From a checkpoint of a small image diffusion model: 2.33M parameters, layers 8.
Rows from block 5 of a small image diffusion model, named by matrix and row number. Rows with one number belong to one neuron. Each number is 50 + 15 x the weight over its row's rms, rounded and kept within 0 to 99. All counts start at 0.
After each neuron's rows are labels from the 100 images, of 14848 (inputs lightly noised), where the neuron reaches its highest value: "lies over" is the class under the peak. Only what is clearly more common there than usual is listed. The data: analogue clock faces.
# fc1: MLP up (model.blocks.5.mlp.fc1.weight, 256x128), inputs 0-63
# fc2: MLP down (model.blocks.5.mlp.fc2.weight, 128x256, transposed), outputs 0-63

fc1.113:36 63 69 45 42 46 42 38 58 62 69 58 75 64 53 56 56 41 57 62 24 62 50 62 58 79 35 70 52 62 57 33 64 74 47 39 38 47 78 43 27 70 57 39 44 57 62 39 60 36 25 39 52 66 39 43 68 66 84 65 61 77 55 16
fc2.113:63 52 50 30 39 31 53 58 38 64 40 47 34 52 46 36 48 55 71 32 83 35 56 68 80 83 59 70 68 43 40 57 62 40 60 69 46 52 61 55 63 55 38 29 53 41 45 63 45 51 60 63 49 47 67 48 68 59 47 33 69 82 52 85
lies over: case

fc1.3:49 57 71 23 74 23 14 49 46 47 54 60 36 52 45 65 49 44 50 46 58 48 29 52 64 50 49 37 48 46 45 53 37 44 28 47 14 69 72 62 31 41 26 57 38 50 63 66 41 31 46 59 48 56 28 43 35 58 74 38 46 75 33 63
fc2.3:50 61 32 77 33 37 43 73 36 44 52 54 71 62 49 63 58 38 57 62 44 68 56 42 53 41 51 48 51 84 47 69 51 13 42 12 78 51 93 59 87 50 65 54 31 60 42 39 31 39 76 52 53 17 39 74 23 45 36 41 29 52 44 49
lies over: case

fc1.228:70 57 75 17 79 49 67 50 44 37 81 34 58 46 55 58 70 46 72 67 46 59 41 44 39 49 53 68 71 49 68 16 56 65 47 40 42 74 54 51 49 41 41 42 73 68 38 47 24 60 24 31 37 79 47 70 63 70 72 74 50 59 66 32
fc2.228:48 57 41 32 65 36 86 53 46 49 33 61 60 50 48 55 49 35 70 29 55 49 26 31 46 46 33 38 61 56 80 67 49 50 48 65 52 33 50 65 47 50 30 75 54 55 45 34 31 34 68 58 52 76 36 44 53 82 65 46 62 48 76 54
lies over: face

fc1.142:53 75 67 76 67 47 48 56 72 52 63 50 51 44 49 70 59 70 45 69 45 57 30 68 43 63 71 38 62 48 36 49 66 49 53 45 29 39 55 62 67 34 38 32 48 41 47 47 14 50 45 54 29 22 46 49 70 41 65 64 96 36 56 67
fc2.142:50 36 44 39 60 56 37 30 27 20 47 47 53 47 44 57 66 66 73 39 58 60 80 59 43 62 31 29 19 65 48 37 59 32 59 48 60 47 49 24 55 66 66 59 40 51 46 54 29 60 71 74 34 31 74 33 67 48 63 34 34 32 54 37
lies over: backdrop

fc1.162:30 24 46 60 46 69 49 63 61 41 61 43 41 66 65 49 34 53 40 41 35 54 00 39 53 41 90 46 64 58 47 46 73 45 63 35 39 32 45 39 44 51 29 67 60 50 45 68 38 40 52 51 61 41 59 40 41 40 65 60 75 36 61 50
fc2.162:49 74 33 54 50 63 36 41 58 13 38 47 51 36 49 62 46 70 38 58 68 47 90 64 55 35 40 59 41 42 63 42 69 74 51 59 42 60 49 53 61 72 75 41 31 51 50 33 33 64 51 84 56 57 59 43 53 45 51 34 25 40 58 41
lies over: backdrop

fc1.117:35 23 54 39 75 73 63 75 59 46 53 53 53 44 56 48 49 43 55 45 45 48 56 37 54 57 67 61 86 62 61 43 35 27 50 39 52 39 61 60 71 73 71 43 71 61 27 45 25 48 31 69 28 20 63 50 30 82 55 57 43 32 54 52
fc2.117:59 63 44 49 55 62 50 47 51 57 20 56 35 39 45 62 43 21 44 54 49 33 61 50 58 32 44 85 51 35 75 40 51 25 41 66 36 45 75 40 60 63 63 65 39 45 57 59 59 37 50 46 33 46 22 55 51 95 32 61 66 10 50 63
lies over: minute hand; hour hand

fc1.237:18 55 57 43 39 50 57 52 58 34 38 65 50 52 60 55 63 60 65 21 51 67 39 50 59 53 32 29 51 32 48 63 59 41 45 36 66 37 51 52 28 44 25 80 34 53 48 48 79 46 33 57 45 47 42 49 26 54 79 40 35 74 52 30
fc2.237:52 28 71 34 47 25 58 59 88 58 51 72 74 28 29 64 62 52 54 58 43 48 51 35 50 37 53 29 65 47 46 54 25 29 34 61 80 42 66 53 23 28 67 30 76 33 50 37 68 47 60 40 44 34 47 48 28 68 61 97 25 55 47 57
lies over: face

fc1.139:37 39 74 65 78 63 37 58 47 67 24 46 58 54 43 25 27 80 38 57 42 43 67 35 30 61 33 56 46 76 46 29 42 82 18 46 66 33 36 59 52 34 46 45 52 50 58 61 46 15 40 15 59 59 55 41 55 53 49 58 25 58 55 51
fc2.139:43 33 15 61 49 58 38 51 60 49 73 48 46 53 39 63 42 45 51 50 60 61 60 32 42 35 60 70 52 10 53 30 53 41 46 57 62 57 29 39 62 18 40 27 27 10 42 53 65 72 32 49 41 77 41 59 81 61 44 60 45 58 61 36
lies over: backdrop

fc1.229:52 37 64 67 81 74 49 60 38 67 42 50 62 51 70 53 58 42 90 55 61 59 64 33 61 55 63 56 50 46 62 51 56 41 64 52 43 77 63 58 67 87 58 57 73 55 34 66 39 30 55 60 46 82 57 51 37 66 88 70 45 41 53 79
fc2.229:55 73 49 48 43 63 63 41 40 58 67 61 34 26 49 45 57 69 55 47 54 43 40 59 59 49 34 38 60 58 81 31 84 30 64 46 56 33 62 33 30 71 35 75 60 74 60 59 42 50 58 52 35 80 39 66 58 59 73 37 38 17 57 51
lies over: minute hand; second hand

fc1.138:49 34 59 41 21 66 30 54 70 43 86 57 48 46 65 65 58 56 77 63 55 45 78 41 39 87 56 48 71 73 48 69 66 63 58 58 24 37 37 69 68 68 64 56 44 35 71 51 55 29 35 47 35 55 40 48 57 78 56 28 73 48 53 75
fc2.138:68 35 37 52 59 64 46 51 60 50 42 36 47 41 41 55 32 40 46 45 53 52 42 18 39 31 72 42 60 18 80 50 49 41 39 16 35 40 52 74 57 58 63 61 72 61 78 61 45 90 40 36 53 20 52 42 44 56 26 60 57 60 72 35
lies over: face

fc1.143:50 56 56 31 39 27 56 28 50 47 51 12 54 53 60 51 59 42 55 42 59 67 50 77 59 34 27 43 36 61 55 32 37 19 56 54 34 57 24 44 77 67 54 69 39 25 39 35 40 20 64 70 38 34 52 36 78 58 53 50 59 53 60 54
fc2.143:49 45 50 48 54 16 50 44 68 55 60 11 63 56 50 47 34 51 63 62 22 58 54 55 62 35 71 62 71 37 36 72 36 40 51 60 31 60 16 57 51 51 39 30 71 51 51 42 55 50 29 44 29 31 42 42 88 25 65 43 34 60 46 20
lies over: minute hand

fc1.108:40 49 57 62 38 43 50 55 31 56 70 45 14 54 64 56 71 44 48 47 23 53 39 96 49 63 37 44 44 59 27 48 42 39 44 46 65 62 46 33 67 49 39 72 34 63 23 64 50 76 75 35 84 59 65 63 65 47 54 44 44 64 37 50
fc2.108:42 45 27 62 52 71 52 62 63 47 36 60 53 56 63 38 46 58 53 45 75 22 36 76 78 32 40 61 56 56 36 57 53 51 58 52 52 33 24 58 39 57 45 28 60 52 78 50 59 52 68 56 87 62 58 76 52 41 40 45 43 30 65 25
lies over: backdrop

fc1.215:63 33 57 59 43 53 40 50 46 67 26 45 42 07 57 47 54 46 38 36 38 45 57 40 58 43 63 53 36 34 46 50 47 49 42 59 46 47 65 35 33 50 48 30 40 35 31 25 36 38 71 77 49 54 41 39 65 40 42 50 38 45 57 75
fc2.215:26 67 68 52 50 65 53 70 45 62 84 30 29 49 32 42 37 51 37 59 59 65 67 47 64 40 46 57 53 84 41 47 56 57 70 73 50 77 49 73 74 54 31 57 20 49 67 70 48 62 54 33 26 59 22 25 54 19 50 18 41 47 62 69
lies over: backdrop

fc1.200:38 43 51 26 54 52 71 60 65 33 42 65 72 44 46 42 51 57 57 12 47 53 34 49 44 65 44 51 80 55 57 51 67 60 55 46 47 33 52 43 62 68 49 61 41 75 53 36 69 32 57 59 40 68 63 38 57 52 78 44 38 86 51 50
fc2.200:44 59 45 36 55 56 66 44 64 68 67 80 68 67 64 56 58 25 35 91 49 39 54 51 53 82 47 36 61 52 72 53 57 94 27 72 31 55 18 63 35 30 46 42 66 38 47 32 55 63 56 56 34 66 44 34 62 49 72 73 45 87 34 35
lies over: hour hand

fc1.222:36 70 53 30 85 85 48 62 54 40 57 65 40 61 60 60 42 20 64 66 63 35 35 46 58 26 53 47 67 34 49 40 55 72 18 41 67 24 66 40 48 36 35 82 64 61 52 55 36 68 35 40 60 45 71 63 43 71 44 27 72 72 35 48
fc2.222:73 54 59 58 80 46 49 41 52 60 39 91 48 60 43 62 48 25 60 50 24 45 41 46 60 26 49 46 53 66 73 54 57 73 24 47 75 60 47 48 59 48 40 44 42 64 31 25 43 29 50 85 60 46 38 55 43 83 50 55 46 59 46 28
lies over: hour hand; minute hand

fc1.129:38 32 86 66 50 55 58 34 60 32 49 62 68 67 55 54 11 70 51 37 41 60 33 62 48 51 60 71 47 59 41 40 58 44 60 73 47 53 67 40 49 80 58 58 28 39 64 45 41 45 44 51 61 47 67 55 32 39 57 40 42 13 30 77
fc2.129:25 43 39 69 36 64 49 57 33 87 60 54 33 47 52 50 56 31 43 75 52 52 66 65 55 44 46 53 59 28 44 44 44 61 57 33 49 53 48 53 70 50 28 29 38 52 52 52 60 61 55 27 41 25 51 18 37 44 32 48 37 58 09 08
lies over: minute hand

fc1.203:41 19 39 46 39 80 63 59 28 52 41 36 37 62 65 25 28 33 57 26 59 64 53 39 48 45 30 56 33 58 68 58 50 79 60 59 63 57 49 36 20 57 42 66 52 45 48 43 93 58 57 37 59 74 53 36 51 65 45 34 14 66 44 36
fc2.203:92 66 60 61 57 55 57 36 84 54 54 49 46 53 60 65 39 29 61 60 47 40 36 44 57 31 66 71 82 39 62 43 45 86 51 78 55 53 65 57 54 47 24 51 60 70 44 56 71 38 36 37 42 80 39 60 67 53 60 68 87 43 65 73
lies over: face

fc1.145:56 49 46 61 64 61 45 55 48 63 64 54 57 43 63 55 36 75 33 54 42 43 68 44 28 42 58 42 55 51 31 66 49 35 43 22 40 43 74 42 31 51 47 55 51 65 57 34 53 67 39 41 53 46 18 30 45 65 46 35 58 48 56 62
fc2.145:60 44 40 41 34 50 69 46 53 67 44 52 91 54 34 43 77 59 84 72 36 36 46 48 48 45 57 27 61 73 47 52 60 71 40 20 46 38 51 25 54 57 47 32 54 63 67 20 46 57 51 39 68 69 38 72 53 60 77 57 43 42 68 51
lies over: face

fc1.122:76 46 42 61 45 40 31 38 36 52 50 74 69 19 50 36 63 52 55 41 65 58 36 37 49 53 31 45 72 57 31 36 58 57 50 45 68 41 55 58 51 62 70 98 41 58 57 46 52 38 59 43 61 29 57 40 35 38 45 55 22 40 33 61
fc2.122:52 49 46 66 35 36 55 52 39 77 65 40 64 68 38 63 67 52 62 75 32 54 44 40 56 37 75 49 54 20 45 52 37 52 45 63 47 62 35 54 62 72 57 39 80 44 29 50 46 63 51 48 78 86 50 15 53 25 31 36 54 71 20 19
lies over: case

fc1.144:33 67 74 55 55 43 64 53 36 35 65 60 30 33 49 57 21 72 51 38 45 43 25 32 09 75 45 49 40 30 63 60 42 54 43 17 34 68 58 38 45 38 48 61 41 45 60 58 53 60 67 38 51 58 47 49 33 71 35 66 49 36 23 71
fc2.144:52 35 42 69 45 47 44 64 41 41 31 64 34 49 69 33 34 78 46 18 45 45 24 33 52 54 45 43 45 29 39 62 59 47 38 58 65 42 64 49 50 62 71 59 46 79 45 40 47 48 64 70 64 87 64 44 81 38 33 50 60 43 63 67
lies over: minute hand

fc1.119:60 49 55 48 22 49 48 50 48 60 21 46 48 55 47 42 57 53 49 26 18 65 57 62 30 65 35 26 31 57 44 65 67 38 43 51 63 45 59 74 54 34 42 45 31 44 58 33 74 60 66 62 59 57 65 23 71 45 52 11 60 94 54 25
fc2.119:20 47 41 57 46 25 43 48 39 66 65 36 51 38 57 64 41 45 49 49 91 47 59 48 46 60 78 37 42 26 30 48 34 33 56 52 59 73 31 34 69 27 39 38 60 57 55 83 48 39 48 41 47 48 33 17 59 56 43 64 28 81 37 64
lies over: face

fc1.102:52 27 52 55 50 33 44 49 63 42 37 70 51 52 37 33 37 59 25 68 45 45 71 52 28 00 51 26 58 63 48 71 65 20 53 63 38 57 72 43 46 33 52 34 43 38 49 31 70 44 68 38 50 46 73 43 67 51 51 40 39 53 60 48
fc2.102:52 55 34 60 62 55 55 69 47 41 58 64 79 35 60 37 26 66 25 51 76 45 45 41 39 33 68 37 52 38 49 40 48 27 57 41 71 46 58 70 49 21 64 43 40 41 79 69 41 55 43 46 43 66 52 42 64 46 59 61 41 38 52 59
lies over: backdrop

fc1.238:38 61 93 30 46 52 60 49 62 43 80 44 51 48 63 49 51 64 60 50 54 70 55 43 28 59 65 66 33 60 28 40 60 61 44 39 63 39 45 24 34 31 51 28 39 22 68 47 34 52 40 43 48 50 56 16 57 45 28 22 65 22 66 50
fc2.238:37 39 25 35 39 56 58 41 48 33 26 67 45 56 60 71 45 76 83 45 42 40 66 47 42 44 30 60 42 71 36 64 60 66 49 52 45 48 52 47 65 38 41 62 55 68 33 59 42 70 57 65 59 27 70 52 78 74 35 66 56 46 86 55
lies over: face

fc1.140:66 29 64 68 49 46 74 46 56 43 35 68 44 49 64 59 35 70 28 44 42 45 58 46 45 30 67 75 54 51 50 52 47 38 44 15 49 57 65 43 57 49 51 33 58 51 51 44 47 59 60 77 58 56 81 53 61 20 53 38 64 43 49 34
fc2.140:56 32 59 74 56 59 95 64 56 76 60 47 44 36 55 31 41 57 26 50 39 48 36 22 30 60 66 26 38 34 36 43 36 45 56 73 35 52 60 57 37 52 66 49 43 49 74 46 37 56 45 54 55 40 55 27 44 20 48 57 40 48 75 31
lies over: minute hand

fc1.141:50 53 89 61 48 52 50 35 51 55 41 77 23 59 64 50 49 66 68 46 17 31 39 35 25 74 60 68 50 76 40 91 60 60 62 72 73 51 52 57 47 52 39 63 28 28 51 52 60 74 59 66 62 63 60 57 76 54 33 54 60 48 62 67
fc2.141:44 46 27 57 54 60 68 60 59 50 44 62 67 44 46 45 64 35 60 67 93 82 50 51 26 58 40 70 61 12 50 53 55 62 30 42 41 45 31 28 69 35 32 46 26 43 59 54 75 44 58 39 50 31 58 60 68 65 51 30 42 45 46 55
lies over: face

fc1.137:05 39 33 54 38 55 54 38 66 41 47 34 51 61 71 38 58 64 46 39 62 47 27 75 69 42 66 43 50 72 45 32 32 61 46 42 55 81 35 48 61 51 42 75 68 45 38 29 44 49 48 59 40 58 75 48 75 42 49 53 42 39 50 29
fc2.137:68 56 42 37 34 68 46 84 83 49 68 24 48 44 41 48 73 56 37 53 23 29 24 44 60 32 57 33 51 48 82 60 44 30 44 53 75 28 57 50 39 56 80 49 56 56 57 62 38 61 74 39 38 50 46 54 75 48 63 60 26 52 57 44
lies over: face

fc1.232:30 14 62 55 48 63 31 32 52 55 46 30 64 19 30 49 57 87 72 40 46 27 47 38 68 30 55 52 41 51 62 66 61 51 48 37 50 45 47 55 50 55 46 59 62 45 49 68 55 55 72 48 64 60 70 40 45 78 62 59 49 40 52 55
fc2.232:50 77 39 47 70 68 58 69 45 76 59 52 63 51 28 48 43 38 53 60 52 35 83 31 43 38 45 49 17 48 67 58 26 57 58 69 59 51 35 38 35 40 79 50 41 66 60 26 69 71 50 71 33 32 50 48 30 60 51 47 48 61 36 43
lies over: hour hand

fc1.254:19 49 56 50 68 85 60 49 31 11 55 48 33 29 50 64 32 26 67 50 25 38 61 36 42 49 60 53 66 33 42 39 63 58 35 33 66 35 42 52 08 29 46 47 72 46 35 47 68 71 59 48 44 70 34 40 96 34 43 56 55 73 41 42
fc2.254:65 41 24 60 61 69 53 61 48 42 64 55 35 43 65 36 19 28 62 54 61 52 59 26 54 42 47 38 52 60 55 43 50 51 48 57 70 48 23 55 76 37 34 66 61 59 35 46 46 49 25 35 36 67 54 46 96 14 45 48 68 55 47 46
lies over: minute hand

fc1.178:38 66 61 53 63 57 42 39 63 17 68 51 56 45 39 68 24 26 64 39 49 31 45 36 34 43 59 63 53 43 70 47 35 72 38 61 16 40 52 48 42 50 49 48 59 42 31 47 39 44 28 26 37 86 54 51 62 52 42 63 77 57 50 46
fc2.178:61 48 43 44 51 63 48 82 28 45 47 46 66 55 54 44 24 38 66 55 34 62 43 43 34 63 53 45 74 70 67 53 54 38 58 35 34 48 42 38 37 51 54 54 73 78 66 50 34 49 75 79 57 87 33 45 58 34 44 37 40 50 40 53
lies over: minute hand

fc1.201:47 67 74 54 66 55 51 66 79 54 24 40 35 33 56 82 24 68 29 35 41 41 68 54 67 51 65 43 41 44 56 57 31 23 24 55 75 54 43 38 60 32 34 74 30 78 24 61 34 83 43 47 51 31 53 58 40 40 34 45 54 83 43 47
fc2.201:52 28 47 59 47 51 42 72 42 62 57 52 29 69 51 30 59 57 44 58 62 35 65 53 83 46 70 85 54 60 58 52 65 13 55 54 42 42 44 60 40 44 23 57 49 43 60 38 24 54 77 58 58 47 37 50 50 64 49 33 29 56 99 60
lies over: backdrop

fc1.163:57 19 62 42 60 50 36 49 38 78 38 43 65 18 48 61 39 29 60 53 53 71 46 48 42 62 40 40 41 34 51 36 69 38 49 63 23 38 62 65 34 65 66 45 84 39 41 37 36 41 52 69 65 47 40 51 45 35 59 75 46 73 43 54
fc2.163:22 69 52 63 38 35 44 65 13 55 70 42 51 59 19 45 48 25 50 53 57 25 56 45 55 52 32 51 28 31 50 50 67 72 68 38 79 60 49 33 50 71 30 61 10 66 41 68 65 43 44 39 38 56 42 39 63 39 42 39 31 57 36 27
lies over: face

fc1.206:76 16 46 46 48 46 49 30 60 74 72 36 51 54 44 41 46 47 48 46 50 73 53 48 32 71 58 60 35 55 37 31 59 46 68 53 59 90 66 89 74 62 43 46 50 32 56 35 45 69 42 50 54 57 80 40 54 59 77 12 47 37 48 56
fc2.206:39 68 40 42 46 75 41 50 22 56 21 42 50 89 59 45 40 42 27 40 47 38 58 55 29 53 75 64 41 44 63 66 74 46 51 32 46 31 77 32 57 48 47 79 50 67 51 43 23 47 41 26 47 57 34 41 60 46 47 31 68 32 61 44
lies over: case

fc1.107:47 50 64 39 43 37 45 70 26 44 48 38 89 55 62 59 74 60 53 46 46 62 35 62 48 56 48 58 57 65 44 48 58 49 42 43 53 53 55 34 49 64 68 42 46 51 63 52 78 42 32 64 49 81 77 60 56 73 27 50 27 71 57 47
fc2.107:34 54 46 31 40 62 67 41 59 41 52 59 24 59 40 43 77 57 36 26 52 38 32 67 68 54 27 50 51 37 60 50 59 55 59 43 37 45 67 62 49 28 61 61 69 63 50 60 59 45 52 51 86 48 44 67 38 55 21 61 62 63 44 54
lies over: minute hand

fc1.219:53 54 45 33 23 48 61 52 54 64 65 56 55 47 50 57 83 55 43 38 93 66 66 69 67 69 58 72 63 51 43 48 61 17 48 56 74 70 47 63 57 66 53 46 53 73 72 52 53 31 42 65 44 75 62 43 52 43 74 11 71 52 59 62
fc2.219:37 36 52 48 36 57 39 66 31 54 52 50 71 75 43 43 63 17 52 30 20 38 62 51 58 87 50 61 36 32 52 55 57 42 58 13 68 31 43 42 53 61 44 68 44 38 41 33 52 43 44 50 40 53 58 35 62 46 42 36 51 43 19 14
lies over: face

fc1.207:54 54 40 70 22 52 61 48 73 46 67 63 32 35 34 51 34 61 49 52 57 95 53 54 62 50 78 63 68 58 59 64 52 54 39 40 42 47 51 45 37 73 43 87 56 58 72 51 83 50 64 57 66 40 68 59 73 37 62 62 54 64 59 63
fc2.207:59 46 63 38 40 35 54 36 51 49 39 33 40 57 70 65 31 59 47 44 62 21 31 51 29 75 71 35 62 47 42 44 57 45 49 48 44 33 47 51 40 49 42 10 30 65 28 33 67 63 61 50 58 26 54 54 61 24 73 32 66 58 28 79
lies over: backdrop

fc1.252:56 67 59 57 32 49 53 71 48 43 52 35 52 59 40 46 36 55 69 33 54 45 57 58 44 91 20 38 49 74 48 44 73 21 62 60 44 34 46 76 48 35 55 85 47 38 78 50 47 58 54 49 75 47 59 55 52 74 73 64 35 58 48 29
fc2.252:61 64 56 30 56 55 54 74 63 61 61 41 51 47 27 51 67 88 38 47 85 49 66 57 55 18 42 43 46 31 58 47 57 48 67 42 51 60 62 50 82 38 42 56 67 42 50 63 48 67 35 67 55 61 70 30 58 27 59 42 36 50 57 27
lies over: minute hand

fc1.146:77 42 66 47 30 39 31 44 50 33 58 25 51 52 36 56 64 51 52 33 45 69 60 51 39 61 49 54 48 27 46 73 46 32 60 54 74 57 46 76 62 76 47 15 39 38 35 60 58 41 50 99 33 51 30 58 83 51 86 71 37 45 48 39
fc2.146:56 44 48 08 53 62 49 64 53 31 64 33 46 41 66 32 63 67 61 59 64 27 73 67 32 64 34 15 51 73 18 38 39 60 65 50 46 46 63 54 48 42 58 78 43 56 72 38 44 52 69 22 27 68 71 46 80 34 74 38 43 63 59 53
lies over: minute hand

fc1.217:80 56 74 33 84 61 38 78 70 57 67 69 51 31 63 29 54 27 52 55 43 55 42 19 57 63 60 44 37 61 52 36 38 49 47 38 24 54 48 55 74 28 45 30 51 82 47 48 26 52 44 65 48 48 39 57 51 37 71 82 58 46 57 74
fc2.217:57 68 37 49 77 75 55 26 42 74 53 70 44 55 08 73 88 20 57 49 42 30 46 21 65 44 37 50 49 57 58 72 57 33 44 44 52 42 59 43 61 37 45 79 44 23 53 63 62 24 51 42 48 53 48 34 41 37 70 39 53 60 43 39
lies over: case

fc1.174:34 60 53 56 61 52 35 52 59 73 33 54 40 77 16 45 51 65 31 24 43 49 36 53 47 31 29 60 41 33 21 70 62 54 32 79 42 63 35 66 62 17 49 66 50 74 27 30 36 52 36 69 39 45 37 41 72 71 49 26 53 68 31 59
fc2.174:60 50 66 42 52 34 61 42 39 87 59 39 18 41 43 58 33 35 31 50 98 58 45 54 55 44 81 29 59 32 50 55 47 59 49 41 57 57 33 57 38 47 60 39 47 70 63 40 30 64 45 45 58 50 57 40 73 42 64 60 64 76 40 27
lies over: minute hand; hour hand

fc1.104:40 32 27 71 15 68 56 51 67 64 52 47 48 65 54 58 49 39 34 49 48 56 43 21 32 60 52 35 21 52 25 58 55 62 51 63 45 62 37 36 34 37 48 49 41 43 76 41 64 68 34 45 54 72 46 44 31 21 22 37 61 31 49 70
fc2.104:48 51 81 55 45 47 62 52 52 81 38 33 77 58 39 22 54 40 57 46 42 44 37 20 52 68 56 27 61 77 42 48 46 44 35 43 45 29 47 44 62 64 36 46 47 45 46 53 63 52 67 53 56 54 66 23 52 49 55 36 41 16 00 22
lies over: hour hand

fc1.114:62 52 90 31 66 38 28 51 43 49 75 41 49 50 22 56 47 52 39 48 55 23 58 71 65 59 74 61 71 64 23 26 65 30 39 60 24 60 49 49 43 67 53 29 25 35 60 44 34 44 53 57 44 73 47 51 65 46 58 45 55 45 47 48
fc2.114:56 44 59 43 64 60 53 47 66 69 55 36 52 50 55 06 30 40 48 17 58 32 51 51 50 57 29 43 53 47 38 36 51 60 30 82 32 52 48 61 39 58 34 22 42 31 67 54 56 48 42 71 54 21 74 45 34 52 47 43 37 58 71 30
lies over: backdrop

fc1.187:50 54 40 31 51 70 30 41 58 66 59 49 65 46 42 21 51 74 49 64 60 59 35 57 50 77 60 66 77 44 44 55 73 53 50 58 61 11 57 69 69 60 45 60 72 51 45 63 33 39 33 61 40 36 65 65 30 50 47 58 47 37 41 51
fc2.187:58 54 70 48 62 59 22 51 31 31 59 47 39 36 79 97 60 56 42 53 57 33 74 54 40 74 53 78 42 84 77 39 65 47 40 75 51 67 57 56 55 16 65 39 46 66 73 47 42 57 46 76 32 33 38 53 42 52 51 50 54 46 57 64
lies over: face

fc1.204:44 19 49 53 51 33 56 61 47 52 52 22 51 54 55 38 40 62 65 37 70 54 51 50 23 63 38 48 46 47 63 52 63 23 58 84 70 53 43 47 61 34 70 40 37 51 40 64 71 64 35 48 59 30 56 26 37 12 67 43 21 62 44 46
fc2.204:53 70 70 38 67 22 67 69 47 57 41 53 79 66 63 46 45 59 89 55 47 66 47 61 41 61 46 25 58 46 42 67 45 41 71 39 56 55 35 56 29 45 43 70 22 28 44 62 46 42 50 39 49 57 33 38 23 33 52 66 59 67 82 29
lies over: minute hand

fc1.2:59 34 31 40 72 89 54 67 68 50 53 42 60 39 60 67 39 47 36 73 42 48 89 21 54 58 67 53 56 68 37 30 57 73 53 27 50 44 66 35 36 69 50 45 69 38 33 70 63 61 53 46 38 48 48 39 39 61 60 63 41 65 42 60
fc2.2:35 48 65 32 32 64 41 31 27 54 46 61 18 49 56 25 54 53 11 38 50 54 76 33 60 56 57 47 50 30 42 68 64 64 56 54 50 59 72 65 29 48 50 46 54 75 56 30 50 42 45 64 32 51 31 57 36 30 50 49 58 70 48 42
lies over: minute hand

fc1.109:55 48 57 53 53 53 50 51 40 61 72 46 52 48 88 53 39 74 86 29 45 41 69 24 64 45 51 33 79 66 64 29 29 50 51 30 38 61 55 39 59 86 58 58 70 45 67 43 52 50 82 58 93 67 62 55 74 51 52 39 65 67 53 61
fc2.109:45 24 49 33 22 26 55 34 53 57 77 45 48 83 21 41 45 60 90 40 57 76 50 37 73 69 43 19 50 35 48 59 54 51 45 52 41 36 60 57 69 73 49 57 43 37 32 51 47 68 37 63 60 64 37 55 54 33 46 75 45 44 46 39
lies over: backdrop

fc1.199:50 52 51 28 45 35 53 47 73 77 50 56 82 30 45 70 73 49 54 57 70 41 64 71 24 76 49 55 46 43 28 43 78 30 55 66 37 62 59 55 49 65 42 55 51 47 43 70 18 27 33 43 49 49 43 47 21 30 50 55 72 49 56 67
fc2.199:65 83 44 43 27 60 61 54 39 55 77 49 33 77 55 37 38 44 44 53 23 68 59 68 36 56 62 50 73 55 59 74 50 25 46 58 55 30 68 65 59 65 29 68 32 56 28 51 32 66 72 44 28 49 58 52 55 36 47 55 60 42 51 41
lies over: minute hand